Rows from expert 2 of block 2, named by matrix and row number. Rows with one number belong to one neuron. Each number is 500 + 40 x the weight over its row's rms, rounded and kept within 0 to 999. All counts start at 0. Numbers have three digits each. After the name is the row's rms in percent of the matrix's.
# up: expert up (model.blocks.2.mlp.up, 8x128x128), inputs 0-63
# down: expert down (model.blocks.2.mlp.down, 8x128x128, transposed), outputs 0-63
up.27 178:492499484495503480548530528529412483507499452507505517525540482502487526518499511505511598488443485466472481537523458582454506530480530514504377512476529465492524472610526478479470541441502476
down.27 133:533518495521437480519449542529519540543529401491465521437539496520528507550517557531548435395534467519505531490525406507513502529461472517479576478450555546532485470431480443513515554543546576
up.28 088:524495544505507492473541486489424564509498455501544519505415516488486546525504476472606439428517454563487471427517514467521484487469465472533552436561543458482487492535467515502484594547566556
down.28 091:472532468522533496444599550520480399569493475500485413450530503511462470574513504528499497517455445524513521503475494526471490494555533469462492536506463508488518530564511459504546489456512493
up.29 116:560493516456517458455575486494500437452525571533508509484472468531586423525541496462523504529489516531484471517536587498502512445500499441535492491557557530474513565464443526484440489514484434
down.29 103:486516457571494527507480494480471515565516486435548406518499583493441536523410460469474517482475465468467566521418476488492553514579510445561510479495477502463515560492528486542479451433449566
up.30 116:493456558500532528516524483494563487527496484497466494502438545463480516478471508489500427515585502506480539476472452453536505466463484504534577464537509531606461576471513480511504470478449530
down.30 105:485516511542480492510528428452443517545546458494538496490512530549519473541416500485553462438476526573479395473562490550533400504476509505422538478523559496564539488460524535433496538547531580
up.31 075:502460531442487562522490455482504491524515519534532451495554511487447551525445444518481495593578465482474512562490462553537502460509530507503485527502529604541509535497579522453480487422503538
down.31 091:477538482573450496448503499423476503442549530469538499473452528497490485459480529475534471466516503603442509491475519532531539425456519524404480535547455480482471505458440491435441559529511572
up.32 119:461468493560484518508539474529504487508536459497438489533466569537469504517537510515502499449551471497407565559485536451534498475496499500515500441518490529534426482522516498507449512491434616
down.32 101:528462553462501509465614497473557477553435526509504519539523488500502573556503615579533501539494450495453472531441493520507515547456534551485448507479467540478454495472505500499519501427437508
up.33 084:484492506505524463575475437488489483503578523392517524486506516519423442456522509522426519480517494485499459491511460469504541503549564448472431507578507505520565490469582465474430504433551491
down.33 096:464531424536469556467469491459483531464539498598603491473538490476429455541504457479536545583508504555512506451541513505471519451478552482502585538449487512565467569440498524461494537505479540
up.34 075:496448532546482473559532519506593572497466528455530534466509406510481470485513499530443512464519532463452464508471498452466490467440538471422547551424481529606487539532491465505539528460502510
down.34 109:583497545532571538508467491455545448539542465546414520509564479404503471508485477475483481540538575525581446518487508517486524545461488453549431478551559525447513498484496492534494516551519521
up.35 075:462614557523467548505575507518522583510526534562500525486441437474435491478505475526456500479544485522446553496491538485504479455449493522524558542485523438428486499488474515442571512522440565
down.35 097:513499480550534402499442503434508504488462516532490505491513463452566489495491489546552511519435465547602476535474534485415518530490483528456479530522519535505517484548510492515581457457568498
up.36 075:433438542448485461525499475589517471514513448462480462471460547509481561440540544516464503532490476491536508510487443497588508508557547511463545502465513479547479494501403490455581465520477478
down.36 085:490592459518481521442443502496508496473608480511497463515519485438568514497499447465575508459525516516500493466521487507460436478473500486434557478487524502513509472539594539580593550491520489
up.37 082:487454530395545532510538592476514446487553479504561517472507473552462540542503443387496554404573422465471466503511479492443547494493487471499550531518482536496494488516538520461504505508484560
down.37 104:466551515577487462478512477473422489511524543417514544451530520512545500517475528530468494541488527486589495407504506498495397512538448476501477521534586474510514524573506480536469467437534440
up.38 081:553523478520508461551485488490551433534505575489479508487562523581554529493508501529513482518463518579488492491481549445534417548460462480569544468470515412513474520512469471491469436524530557
down.38 085:495451565480526492508503480457515554519449469534497410530462486523448437542529483457509526550522479471418551524528501556429437559451472500508499527456546445483466521464480430579530524539482549
up.39 079:487503537464565565549490471569545439515527534399468465499531456459489445474458538544501480500513509449486482450494553507415513587563462467474513546507514489487457455456563488482493465424444501
down.39 084:489452449499456456527499473485499511485468446512545542465485446532452494488532475466491586540481440549599582459529416492511457453460557533573498511545537475500527544473509483525527567545476470
up.40 077:408459528426521436470516480559526474461434481526511477447520462489505508545474521474532507440466498497542482511449485549540499464525417535515536502413439528552531558479512461523533531461515544
down.40 092:442543456538458535534391477527531560521539508498487434474501554511575499490526467521461485501550559557403544503523487501433497524551463464556531497463496521435532474501452469473515549528520522
up.41 084:529512406559477486531449491522534522442522495481462524548485428482414494473495474482465497423488533505485506497522513487541452484475562481437510483599408477487458495441523504520546509510485466
down.41 091:456536559463498507453559532566444474534454468481448511420513460501511476547480508578467523492486469439571507507456513525450483463502467532541450528503460449522503380537572548519553460514515509
up.42 096:513573498474463532532546499435500459490506455452466490452557463551528492465487602501508465465446432513541532493476484549478433489451547526531570510519524493537498414425451540502483606503497562
down.42 099:436521541478486482432450511524531493524445488509574453523499497486424491514469493423476523500534558478543567481505515425524520490565479426517569443493525490468444518488474436537512528523552534
up.43 082:484482472495550514532537488534563479459524413459482453514532472493535452557516498464453437506461512470518472547545518459503514559447512502514482509400548552492443442455545404555484506515492533
down.43 099:492478454511468463526464545495462499535584546541460478466493483494586447440493492478550487507401453531474500481583447472607464540499487537508503522504499533493427438498508517535528526540519536
up.44 093:532478480504519511439502438559456565499476520485534506493506450482495481531483488521497513485536469510466478493455564481389486491527530503480508534530512559457496489508532448596462548526549463
down.44 095:496479562519539497488460515437495490458524520509486491468493421460504496462488550504546514410507543551479471522586465569505542487492508515563496459449445499505520449495458519384514449447538536
up.45 109:489463459531539539564478575490455564511515465524495519548514522468563511474461504555490530418522534545556410505524531445539515515457455541456517480402536504542525487490532560562443489445474527
down.45 095:483538508505499416504499509592548458513433450502498437543502592516419495406504467461498537611513450446512558453435472486470553514505516493511552518555497542476460572465514453481537530476469439
up.46 149:526472431498536519440483541475533465461510449440489502524539464524537483488537526458447506517417535459509485551633533449483508572479561462511435456490475453466511442481572477552548524553544503
down.46 115:523496546429464520533539518493506545571530501510472484463508477500525485541453527531542380496447534547507414472563490523528475509516531526413476510500490540453519499410565434535517503514570536
up.47 104:540523483536508548485447447435490476570492459503585478484456480447615513445458492493488523463475543483531473515451516502490451415504495525522546489547550478504484477429412534508554515490455498
down.47 096:463498489486516411534482559509524552545475484507460505493538546562458447505496473513552514545533469536495586524507467427557551513531468456497467477535588571483503497489501460460477511419510478
up.48 082:492448557526511446510488502563501509448581490494455565571437433488465496498556557479515523518567428485492510505456461465451416480459486546478551505538530540459520582446560465524512530447555483
down.48 100:474487492449597572552494441535426477516573474570469514427483539538483525521493523540496457494510529487541481489488535464441508508504566462476495504570565456486532413505571546511506539521453495
up.49 080:507561481532555495487473524489501497496471397427438483432492475484517479513554450507411510494456514470504506532489518460430451529529483408550602467522488492486509518541469491524485446478498464
down.49 101:590441503516495506463470549585491450492493469548442493479463550442496509465518553482540504458387552555504466480544499497444472465431534521572573440507500453463494495454480507539508570533496554
up.50 075:498457446541512487507429475500447536488565532492573559501459487589471457419506549555477516480523462519486531531464542567466493490469577451475514444439516452516538448501376535508445494510496454
down.50 081:524419496498450531514547501521532506472479515464474500430505532493514437527446443471526508492459534489557533568510519552445475515504447580505527465485429526509491482558530503506550484474527466
up.51 179:466470512534519457564505519517523463482543509443524487485470494492517507515479468484428516535411578435479464476482436504591495409483457501545564508571560571545462514462515539503505522448509489
down.51 129:474431563390573501498538493504498485542514579567509539502482507497533510542449516547473483565494465494480467472501539576514522527506511536437497524445472497464511484479526489476512449453460475
up.52 086:456510509509525502524450505507577500500438495554471445511514445458487506475500532510536512486562506490487422518527536413569477562488509528458485445464484528561448486444513537497546518515504528
down.52 092:519522530482444512462496509494500522508553505467527493478466544480440515538504423473432494446529485497458603494531483489453512434568537474501547526505558488467559487564586459513468503479480508
up.53 073:535619522521548518460468542459488514508502447483524544526524493537533424521554480463548500409585449493511492466480532458477482578548477433535436469511477488464506479482486483477454477456497486
down.53 082:511497439512415522477465455524493526474473538559525504408531481461453512478530548494489536619560439585508537459465515512437520557523514576521467508503416479515506485513468539488470490487473496
up.54 089:439510507498563555483484472473465464511554463507495530442533483490428502524459537447499434432543495514537531495522511561506580521436515531567509526491477598533496463476494572505486530523502479
down.54 107:541532539534452425485505527505533547498416495504505468481544491443519511492540412537491502502486484502474492418520593438503492529545398512517516531539489559440468533477525512463548459591519493
up.55 078:472457520505543496532480499602495496437512443536576486579458571443540447556444431480504443441496506531485542438463508487505502535525446461486512544505549508504463526456450499492524569438512558
down.55 089:461604533465519500493550546497512499531514525563502461433532477496491570459533536535506516478486551526466501408413500527429484452473458533535549537535487478464523556588525492460457487428500470
up.56 095:495534524472495425421573528569528517571460492462556511508487545431486486504535498504577534501521460475504425533534484499453495525489443511511496544473532507512489473545481499473508516438538485
down.56 091:538500392522458493555481498459499473488495489581528497491472550518480519441529541501469482466486521587500597460417435502480527511487534487439512434501571505464512521494496491488431560602519526
up.57 095:520519505456529481536496483540451540534384471458510505522526474465565594491540489491502458520512562468532477471480524547518500508528518460481403488434504576478488535407513533487509532530386558
down.57 096:478479485483560451494488516535519473543469536548527538561497576482421544451517454415482506500564484481486571433511520463554507484504533423438502523555446542518527471443441505480499521486460463
up.58 142:509499486554517444486521555411480483480485478525543517493459577559521486504581437452458493502415491505523602519533508485562510482438504484503512498472516437448545496515524464419522477482432505
down.58 120:538500479521444491534471421527550486437572500472488501497500493538506457564499516507544494504547525542419498500582438554453516463446457550518505491509551590547424546478475504499519458514508528
up.59 089:561514500539521462458614562482568514464436496561483499520457385523449542471464486444548437491497517460490481526478543407496495529485522543459526474469554487508542483512537488553533556537500501
down.59 097:478509426504509495463389467456524480498523495514514439532480541479553503477549484530491516547475474557531580543551458540502477507560439398493511541461477496489495490488488474505480479408487568
up.60 082:597539506471518476506459515461474521490524488465551475457522482528567528536429546489392503481501513400517542459538518468467469572517582491475496486518536537459486463531457570457527512459543493
down.60 119:481531559540489513552531515534550546437529462564426532488478480467519445554492516543546516433507431533522511448456557530464506403460460534512485456513499433531495539509501549470515522523464476
up.61 087:568539527565565490596530457512477499494537471503581487504533519528572491515512501503469524481477479498470561466566493509495448499514532501471508534512473548468508515456512498434511565458439359
down.61 101:481502490497550509414468468526535539499463513485471537566564572521444426503483494467429483511502547517535442475525572537514585511514497454492474460547525511524426463531501534488497545540509493
up.62 105:485490528503520544501494518445542424490556481489455477515490516559548519534547453451455515527424473461463538536582521436465540578442557504498465481496461487481481424497566443450489532529451529
down.62 096:562519546490410442489480458499557498554521499494511516513455462499499474509492527460515497479503491563503464489580567522558489532444443547469575474483499563547447458468464497497575422536471525
up.63 107:560537506487552449512555557499470500482444468513436571522497589509533468550547494437437533445510522508490508582487436490542480521485466523529514468502511535527542492433474450397571492458495458
down.63 094:475430440530455585468497520491533523478516497504435558515465480527492520449446524479574537525476544523423484406513534541502478485508447474467498502571595512584519548438521582501546466503460517
up.64 117:520514463523547520498543535501479517463427426496532562530471537557441469515550479420457543465450430508471516536495528484434502491460436539505495537503534547471540480544510519428467514498562530
down.64 103:495559478497565480462441476483469486537545571488490495529482525586489449548494565454544545468458494502485494552442483489474558535541465480578463471523520495559478492511515483483570407464439441
up.65 077:569515551439508472514439518469556454483564474495570543525483432499516495464523481489455515510508496488437425547481461549523428492576528472484469544440573509519515461554463461485489422438487527
down.65 110:585471510543547502455483534479530500536451464497444479474502457465534439535577510501438496469465513560458560465552542456519487464490529573494396548506470573531473543452490541467513566494500526
up.66 091:586479517479428467479518490458440440553512476528514498518573546557535551449450460430490550507523487501490557471558447528573443446570521440505565459517475496419455578541498506443506540547454473
down.66 089:518489486522524498484533553516493532517530468496601457527516504542500520507457538460500447472540489465516441512488513506517563569444544458477420542487503494535478470540482529508505436452581588
up.67 090:527487513597492520525439488535469511522593483488470450456511520495529487478492481456522551576518494561468551507602432546414539490522478501539513522503497520472454589523576532438540492507421531
down.67 099:511508515462534455425473487522474458554441469485533475536443518585437497499487518486524522510401478507438518510446507449477453542476529552534494455476530460485494490539485496561443527416568517
up.68 101:533478486503525471468554472485434538501571507536512495527524496533406549500419484431547473533473536448505523518499464503547477478529526519509547521525487463499533523554520507570536534442528529
down.68 119:517526497529498538472500495505509510494515537501514390533465415489508471484556455595422472419472542470525453527454519513455540557535471479541486534419555464457460470487448527415488472487451580
up.69 084:468422512520542538587476519544480424489457499428594541449471514514514521525553464500507520457553530507531501516482461527553509527530551491500479516509579462579479439515487428454566517506552478
down.69 088:448596469481457458453522485445540575452564519569475509532526517471485529488484454499522512529529408491503504461508537541433492464524469503455523450469485583484511562422504580577457533480500532
up.70 174:483525587541520487499486468410506450531503564515570461481460517496567489518487456485551521514501489530540563466586498471491526479547537509490559493469522454408497476514529498459471528576489530
down.70 116:535479432528449490511441461485507523501529454484436550504474511532548450548481555528551490442563503517480510506593481554501538514513475529511538495452556491580426493475435466461524516576528548
up.71 117:502496514480476486570498485533459461520470535519457494503520534521561508462538570486532547507425401485505469546561505449510515536492489487551532471532563502514461527503505467523384540547422560
down.71 100:465501556473531488495512425528490515554458537504532505526464544561482509515449552467495516514494508454516467505490436556568541517424567445517555480480511496467511490621526444515530512491498528
up.72 079:518552529529488525513504561516534521536496461560547461485478533495495548523501510567500469428510465511484483467497519541494481446419539407491506489511550606414536558542499549505448571535433478
down.72 085:466521515571481492479538438482503450479441534478478532443554476450524467530487566488539490580465490540486530471475464472500532528526453563474437526457513454536528511458506415488537449450514571
up.73 096:544463477564538488493498563483526504475517523457528455503449461492466434475479466453538432466522495571453487548495538392492530443478513514548479427496533530547486528467478451531541519585441507
down.73 105:477509418499514465506517512449494414495540552590563491538518547528519495538472507522519460500456394546469447496482530533530539517526386560480481521417458483503508451465475424560479515495467555
up.74 078:485522498496534517502496428539478576533441504481538421526501413520500418525488492423454496551502532509565472471474552503526515512484533491445504558460504476486532514521551489463507508532562560
down.74 091:542460513512475545454456569467521514447522515534568519475453509481504524477530488499510498473539483556522454502543486441520617521539538434472407465482523496529495500454555539455491536476595509
up.75 085:541468506529514514532459442473473489559504492516497503466517465591502506507460504516544471532445507459546607468562520534486502516512507518485466519503489536497513469545572492474453491570491466
down.75 094:445502488492528473480528494457467509482506536562536499461471489502414551511492412410501497476528508474498461489549512449512479561540517540428464500537474487477449526503429505466455403479520496
up.76 100:549487519505520429544518548557491486499463452440436499451489490491559586469525550502486454458415553563465536542482510505502491540414480509527540552485529525508452445514418461520495409509516497
down.76 111:521531551495467546405450560468549499486497521539547582527452506542439517491514514483524519490553454589479498484540532424472579504503473434513520462519493476534475430472538498456488542520504587
up.77 108:519539485491474403559461509576465547515488539519508514447540455533507493439568485491493478525506575569553490475501513524472476487518443432505488522493520504493491562550492509553494477521511485
down.77 099:521472511453497512508566536484503479507491474532542533507512525523564513528475562522481475429478536485481479451534511535454490532448471514419530467485519448514506530490478423527565544483579497
up.78 080:500503537429539431446403491486527474525545534512523520539490530592482453498493472511514486450503533484475533496429374522491506536414471556470467487470496490528526501461474515451499491507492488
down.78 098:475457439581500481507542500514503472500537470498423515452495478440506519561467498462543568523517550416512536534496525501543515466503485484489527391548438524400487467440512519503502500563483485
up.79 077:585493548463530510491508542541495468523495476499481498483499530565536428445533533482463567489528477470502527489509545493579465500517448540524508521452510444499510505521543483508473453543496474
down.79 082:537475410481596505519478539496501550494491428458511504530469532472490559481509537495463540506496481465504427535494509418474467502513572422507492458486559534460453464524544488516513439477527461
up.80 094:439434464463443517489541428465534456559484555492502492438484469466537473478467492504486450529467522478502483534518451567446583523557462602451563550534471474471437446453547504502549526503497488
down.80 092:506524509512455515505446490487486496442492464446448483540544477495407584479528537528515527503447487511471568476470520519517478488500506411534474430440438503553522469542516498523479483491595525
up.81 087:528471543476488499471482501493513548505461482485471522458488494427509523566521465529507465479560466587436536451503524522474532502528487562498488547588598527481502560521551454439487512566468408
down.81 099:456517461548568469512509507466448471472450519522504430542445491495463472512568521528497495465432451530498429546428531473518498498516489451528482565374428463513514508432520565510516397455493572
up.82 165:547571496517473551477444498500500443514482442463491482507453541516476490509536564508565532427547448554434514539447552462368473514517511496518549456528401485523515535577466526536486490564447539
down.82 111:476405555402558489491492506503495500492527564527426545490483480528559516524457489565479535564506510469510436517523538536528560514512526501438487504477556524499526524485504464445570473453519441
up.83 076:492516497597441438477476510486509393486522483414480508522482480498440491516569484471483453536507491517473499530528461524537512490542440520464580537562536475524455464510501504558469505565445632
down.83 103:580503459460525474517506504556545542445522493481437541569544494523577496511533534460499485511487528519517534460484550429528466548446488475367466532462508505478481570506523516484526552387529483
up.84 118:474479524402476454568492493512459507498492534435469551519454519535428537502513420575563491512515500520451429512554551459498551561508545532436445493542486467540524459535593535498483446523499451
down.84 109:475572485533465509482453555515541498483477516509443417504467519472512505462477513439497577588524489424521517534441463499494498551520537434504527524467501546567507525580537558477504430492472402
up.85 075:427486525492516585511497477500518451495484554497459481512484503511565491515513502478462449448453488519445477553502477536566445389447567521472472493425498500514513538512513447450498458457532478
down.85 090:567494504468497466499400491498544544437557457537556501526510424446437558534511463476499535440482472521465511487528549454547503510554524470523505530564476543483507525470446458530549493518471523
up.86 140:527503502468458469491498581487488576492468469490484529442418504506498517500486476521433462567538613540467460474507526430570523506481505535492487454500519530501517503496441519498522445484543560
down.86 122:517524508524455470519389518500489521460571500479502444441496534552467522474550514524479487501498456499519536573504430522526561494486558435502425454527578586551525453557520468488519474464522537
up.87 099:510445431434472504530499509464442475578465542466535509443548487589578587516466521451501523529458473505516536510521441461526502520534549470479518510476547515508500505498537448510478483498465512
down.87 111:551520549513479548521505474512540495568555490557525464523494478532508457471398455558486495478535597419508444538534577440497461520518480478520424524505445519517528475521455550473509509416497492
up.88 091:390483533457459506517514543467534467518488573480547532420496429514498499414527550492505508567536527574462486476487494516495539423452520458451427474465525513508555544508480573454511520487527513
down.88 089:525495509519484418432388519441518528519475536497441500532454527458542493487459461448512468465499528529502475416508487460590519481492482436508448482608550537523567492546481478458474494599478467
up.89 100:460503510438503479553506472438494481498530532580514491442532545473582511455576481470507450465481513521535532487553549473523500447480507435458521484549451487499567529525483562459500478580521510
down.89 086:519561479554482542492472494566509480513458488481440525578490550476537490529479564409542512497519453447479466476529395551526510498474547467526477491476517539550490510455478488466494467535512488
up.90 073:480548502474408478531475501494496483455563498491499478470508441511465494493531497548522494555476474518526506482445477505474488429461527536488528466499492518620565502551457473527508489507501619
down.90 081:524530492499502541420525514458491530532502509466546496490445605472543456511513449437533529438547470534468438504538470460513545540544486433540454457534545506533512465508507419519535544512550503
up.91 202:492510473508481523487550394448468572492525542542529484514540452511516488476441443476545444495595430478597534506597477505556548556549525551419464528460537508519484448436536474414473477464506494
down.91 133:451448597386525509460516528533518506531527530535432579505526506485554523574449557541526467526498479493504484465478518554517491529479518515438504513468501468473529487462517478528548513479474485
up.92 076:539504536526546465493513468609509494530448479534463510537420475472515442515524525522502495530462462534457516468480423511513517490485521525519482488462439531555544530485515430443511401507519523
down.92 089:496520429508496466561417531449532527455527496557485465420492473506471538555548467477536540485517516504437513501571548494522491566563490520418498413548486525417529543517448533542525519500494511
up.93 126:506513464524516597502480465495505551453492453466537510590467494495436499517491497491494454456542517513533430468444504482520533439511520443469490544566480530551476465433561473491544527495538535
down.93 133:536557425489529502473517562547538493535503565489462487520432521491496567481490413451499503403422483463439482522449519444503496504591441469551527460444491519424487467542491508527444466543522503
up.94 093:492484408473582445531435523496464495475530506437545475501518482455492481463529531449535458572500493521478556567492513473532512522579511437502402500470481507482530421457452558490526564431466503
down.94 101:577514471441608535556557492590496490455451473497536487462507475470486402515498445495527502541486525543553534436553454543548528491458456522476561538534562498511476463459470517448524506413431499
up.95 084:551537432544529439548524555533477503465503527585478477507413537477546512490595510486505489443498442552483517538482484572484442423544467564482487516501528472546518445454495425533502525515512511
down.95 106:459528468446534504532469509526581575483468537515404557487515483463449516605531514473505541457480466554479458434483516455512474492491473461505527485494587545523495555497478532479521488523433479
up.96 093:520502504453570467488471525484486540444456510568493502533574496577509459486473423467497481591570496476491472511489514489592501473515501507482514512498508514464458541471545480539493444511475443
down.96 098:490505533486510482542466499477418476505517494511519522367556482520516484451526459461498523422495501523478572546454560476533536526518468554502502424469481502457472493542484527501535524457539573
up.97 157:504512504501470513544500417602464554543541567464488492505508454479453509481423575505549461475592529504488471477431452553465472488583476509494521519509512545574432508509495514617492520465549523
down.97 115:525481520548544500543494447480476492479493500478398444518474521564524469545577480461545520420435515496500478505541438562566539516453436480543527459448532515527500496497537501461535436552507489
up.98 100:475557522564513514516480513520515522464480466490502447483492475536530576498572449533473495520471481502475465591486456487515532524537532494476572537533528397449461541520572520489505577447513460
down.98 103:382484489467450524458405482486538464466487535499491540486450524531575553503506496487539467520511495494489484481560516495553461480517377570485488423494450530456534513491472501496505483528483539
up.99 083:510549529426507457502535519515530474479490520467527485478414485497454545463422562434511458451518463465489477501471486494427506542489487500498578546574457579579516488393562514529540487500501517
down.99 091:470507545523472550503520458540429499501536527481416524456510453543573452509537587405496438477515515500448439561496410467462474523427478485466550476514537471488510507541498470500415534440501541
up.100 134:488479476494564500528533545452489533423506426558480483520507490561525455550563463473486526492433504481495472547501530526494524485512520472431488510494451460482538495522494521436490482503449488
down.100 108:479439498525428560567507507503505492507524534484398473462536564478444475480458523475523477452472479440481477514514418550566533504417535462478472501465495493542526529490535486484536462488491497
up.101 084:479523470487451495474578421560472512469523568484487555506487479497484478543522529528438454535431422509561440422540553504477480538495479528505590528503387493498481472497552466559505512467500529
down.101 091:500460456477515474456472527473464514462515483443520424484476479610470522505497554458561484415539479467482562483484501432465490469466559492588512479564567494499452518559526504471555499553549495
up.102 107:504575493519517492534490504467427481438495456466561496462491465449511490449485461472430545509429588469540448468562462508470498503523473508538542484497511463471534483461503533470527536468545420
down.102 088:493426528479508513459486490568504490550484522552512533497525457484540491471476564538549534549506471482543500482486566505513533525497427556452412551493551498477524532481508443549565451476528415
up.103 088:543587452492484555515542542457524439480483486504500575436484538473549541422526505501459470439515531480477570487446476487533492484481494417521528535558518498552509537496443514448477502481492468
down.103 084:517456583499424453536523474521510519552426485524494545503488455461468470582501492462478541516467460502513464533516499521481461542486522555496532474506470435521490544514509488540528512496560534
up.104 082:526468454493494531519514550503460498474558488550478481492444532476535517517466438459499468518570535461513519554477499501462485537490457520423519473602555451550498527525491435519480534511469561
down.104 092:497563421471562499487486511511529545579505451479516445521599529565471489522493520551525585499447515480518496537488544494488452479513550455451535465436544491462504461496510457487516550470457538
up.105 089:497466562506485473545537465498548553522507464489497503491512548527520532394534494473539458462538485479466498525472472504569434487527445530502522515466554460545471524463519442469507499510479495
down.105 097:533478503519481438494485514470490464457463519504482464560437498533523529509455482488466488475526492540486367580455552509480540464467556456525502500505444492470568518541459410582520514416512476
up.106 080:485484566575475461495472556470541480507510488452463383462468532418581461444501531501522545567464469499472498504498489498524518510491465464460422487444529491493486544538549455524448460496521549
down.106 099:564568421433597484493519456505481463498548501578518532533499492508519476482508465452464493475513499588453572447459408492562510496539480434547491525546475423475505472542480519494515480486519510
up.107 088:517459484559535526568474507445476559526506510495436544495484503459561529526464506502518550551499521472530504533524464441455488544499483537503410453483491560447511428469569534509448471516478464
down.107 100:476498530489508456462532499518550541540480446562536437562481537516516507486491475454475525523522549433478539510461549539492560502482567456508469539476551452469440493462433517517465507520406468
up.108 148:495498461524487444583458582586497494523504501508470526470580516528442482491579496505526469470506488530427505501463568507473466443445495491516447526492478482460500477585539474546478520531481534
down.108 102:501455590385531472460508479493530535559490535592482555493518470506559518494453529528510476536493438527491485467481522582533466550469482499453514521411511453449487468430575501473567467537536491
up.109 072:512449490532560536518465530428530532447488506557537507480497522525448443492456460527496491427461561456461518509443485464480534540558435495507489534529551461489477474500462450482488515461519458
down.109 085:473561550512529471581560487531513486475444565499500504500478432513511588501487531478514392592511494523542483532487488485472504506513452478542483537516480520494493502515503545508497476486479443
up.110 115:516511537502477513500517506496519393441548555510520466409510406508448454493470448527533494515478438458509482517481500531491552513481546406465553517495494452570533430535494483529542489486502478
down.110 104:424531563476491469481502468571469478464461429488497487450496545453465512508560543437441480614521438481538560547481483511512456475482510475458505509455483496454465514527505436528487503545524477
up.111 086:511479564462524464523448542574494508491607452564501502461435486566521496490542531479542536518497490480468473473470487487434476538502506482461491482509516468531466561436483487458491525402525522
down.111 106:513463469538557493524465472601435424489568536500465512494464486542466478503566573475500443524551507457576454517457541561483510573483522444537443518517469499483443496499580552502564533503538521
up.112 094:467527493556445489445498446524504554498432561500528508483474446503503470464480503460499488470572459578513474502465467513466475495521512525516565575550462552474489500465491478516540523540541484
down.112 109:528562507560476524571518507491477508509587521546534475509441419523436479557550570520468489444420511456452483549523469472493530554530539499493548447488549521432463457497455501434503548505480596
up.113 102:492482508508518508482474554586534527492544440508476467551520521519555516526495567421483441485524565447505463515546508474529528452482503501444559504543417513567548525473504524524499515564478534
down.113 107:499496495567426544590550511459471560496536548543349424538521515516512524472443457442500475485513476457475526524529472485523524544552548399525457470482492465517473448438540529492468472523459592
up.114 073:482487487493411532521524534488508477519525516440521492440512473528536511398479443503464474452438453460426448488499490560513550506551506543484480567525495451549552540546494534475501582487517453
down.114 091:512504488511567473454519445492502511443458429483549508460473476495476539545432548484489458495517526518496510549412466495460525479526571491486506534397509479537506428547505437554485585528486492
up.115 101:453557488517581440549407483484521517462515545574499488533509509479522506466497504537508532455537552541541502471478517445506557481506455466512473550496529438442525542561412533444478518461504470
down.115 099:569494609423475496485558478432503503559467510537477498529440485524479486440548448496605520497432484482427480510439493500558474468444520482515497457516544486513522515535514439494521470486513524
up.116 073:478525507571521464493578554528486522491512466573499465487478516482505484451508534445528548500520508565541567559545458550486493447556447604495512528513466453532506442541475502544490546483508480
down.116 077:454482424544524487535493492455498479525519489519446503514453538498478578496472509456477588494413530468455478441500499446507493572494525481434499461485557530456519503491496469503536433489483500
up.117 078:496479565399537523521446514516434531545487552434527526542505519557578493438476494485462498513487485494456484486476512484511463531576492484467519578509429532501523542558516517546394477517562485
down.117 087:436483498517551490518537549412584470456551424531488480452477515567526546512443468462518485577480550486496466531439502504511603483528544520520516485524457491506493476557514454500554492450483444
up.118 118:502601486439445421501567490524517480474596436436510534495562511477465529479450506478490468497555488479535503464541488522539501475406524560526474431518518499521491464520461515503494534456462500
down.118 123:524511456489528502443479535499468512578456584558534463556471502503473519412491396412479520486422516503553485551472521423490556516619453485528485503475437461423471512519498455550475460547523549
up.119 078:495583491469496455443525489496528502502480498548576476523504497481503530519486480453464478561474460524557491541423528482516612431449488468498507419428446558487527499535556510503459483420505423
down.119 094:523422473546489487497510499519498447476558524450461523474478530467505454521534548549545565429569552527469509505605426567481479488457516492517513535570546430519472474424430485516478596552502551
up.120 094:485554480500481461531505572564532506481476441569485483462521479476560547467459476545492577475521497502549518475538465492521512489462542520455482500558480475491466565471479464525484488526528531
down.120 096:476501470470474514535536481509493517573503496434526462493512507575551467512491580432411478521499570483533538502443507522485506575580515478554475489442544551497478465517429561503460495550515531
up.121 071:501499436470498433460550454505492461437472451509470549495457503529448482516496492511479504498509445477535534527543423505502480522425553498502541472503444528433497444567399483499529529424519486
down.121 081:541453572477486543497538516543511503535526563442495473531514497524548527523475488477524437486444571485558488499478531476537500479472506467477435454452594524493445479532546482532487444469465490
up.122 083:432505543444555502497420502490511475475449485567502525566550513472595476447490505599534521484513542472503459461485551507454507466437495447434502482460538447567549505508446543500448474457480532
down.122 096:527505475564435558535538485493443472520491499497489491449465540453481516573522483475571544509583437494385500547446477507495510433503571562468479454480548486472543505490534500526511494525470494
up.123 098:560561468521543539524486558452508564463434475511459504500498514544497503544512460510510478510491488448470529535460479509610550457471508501467478482526468488513454552480507429482520400477529482
down.123 094:587451558470490451476453451505504453472546469438478540417492555574499387519533530429492541439482512530409528497478539531532445524529475566496478458541559530476506471555516513452508531556513574
up.124 086:552494475550560490543528532531458502538534547545505449568475413442525529522469476494483532560481571541556575622485492514512500524373538528483449433486554499552565499484476463470546541596505500
down.124 124:499423487484535554541479567577458550504517532492468505557573419537466470488493448577534520491486550595499524500495457444502467473458530489493504465513508472466531494536475493453536512540547563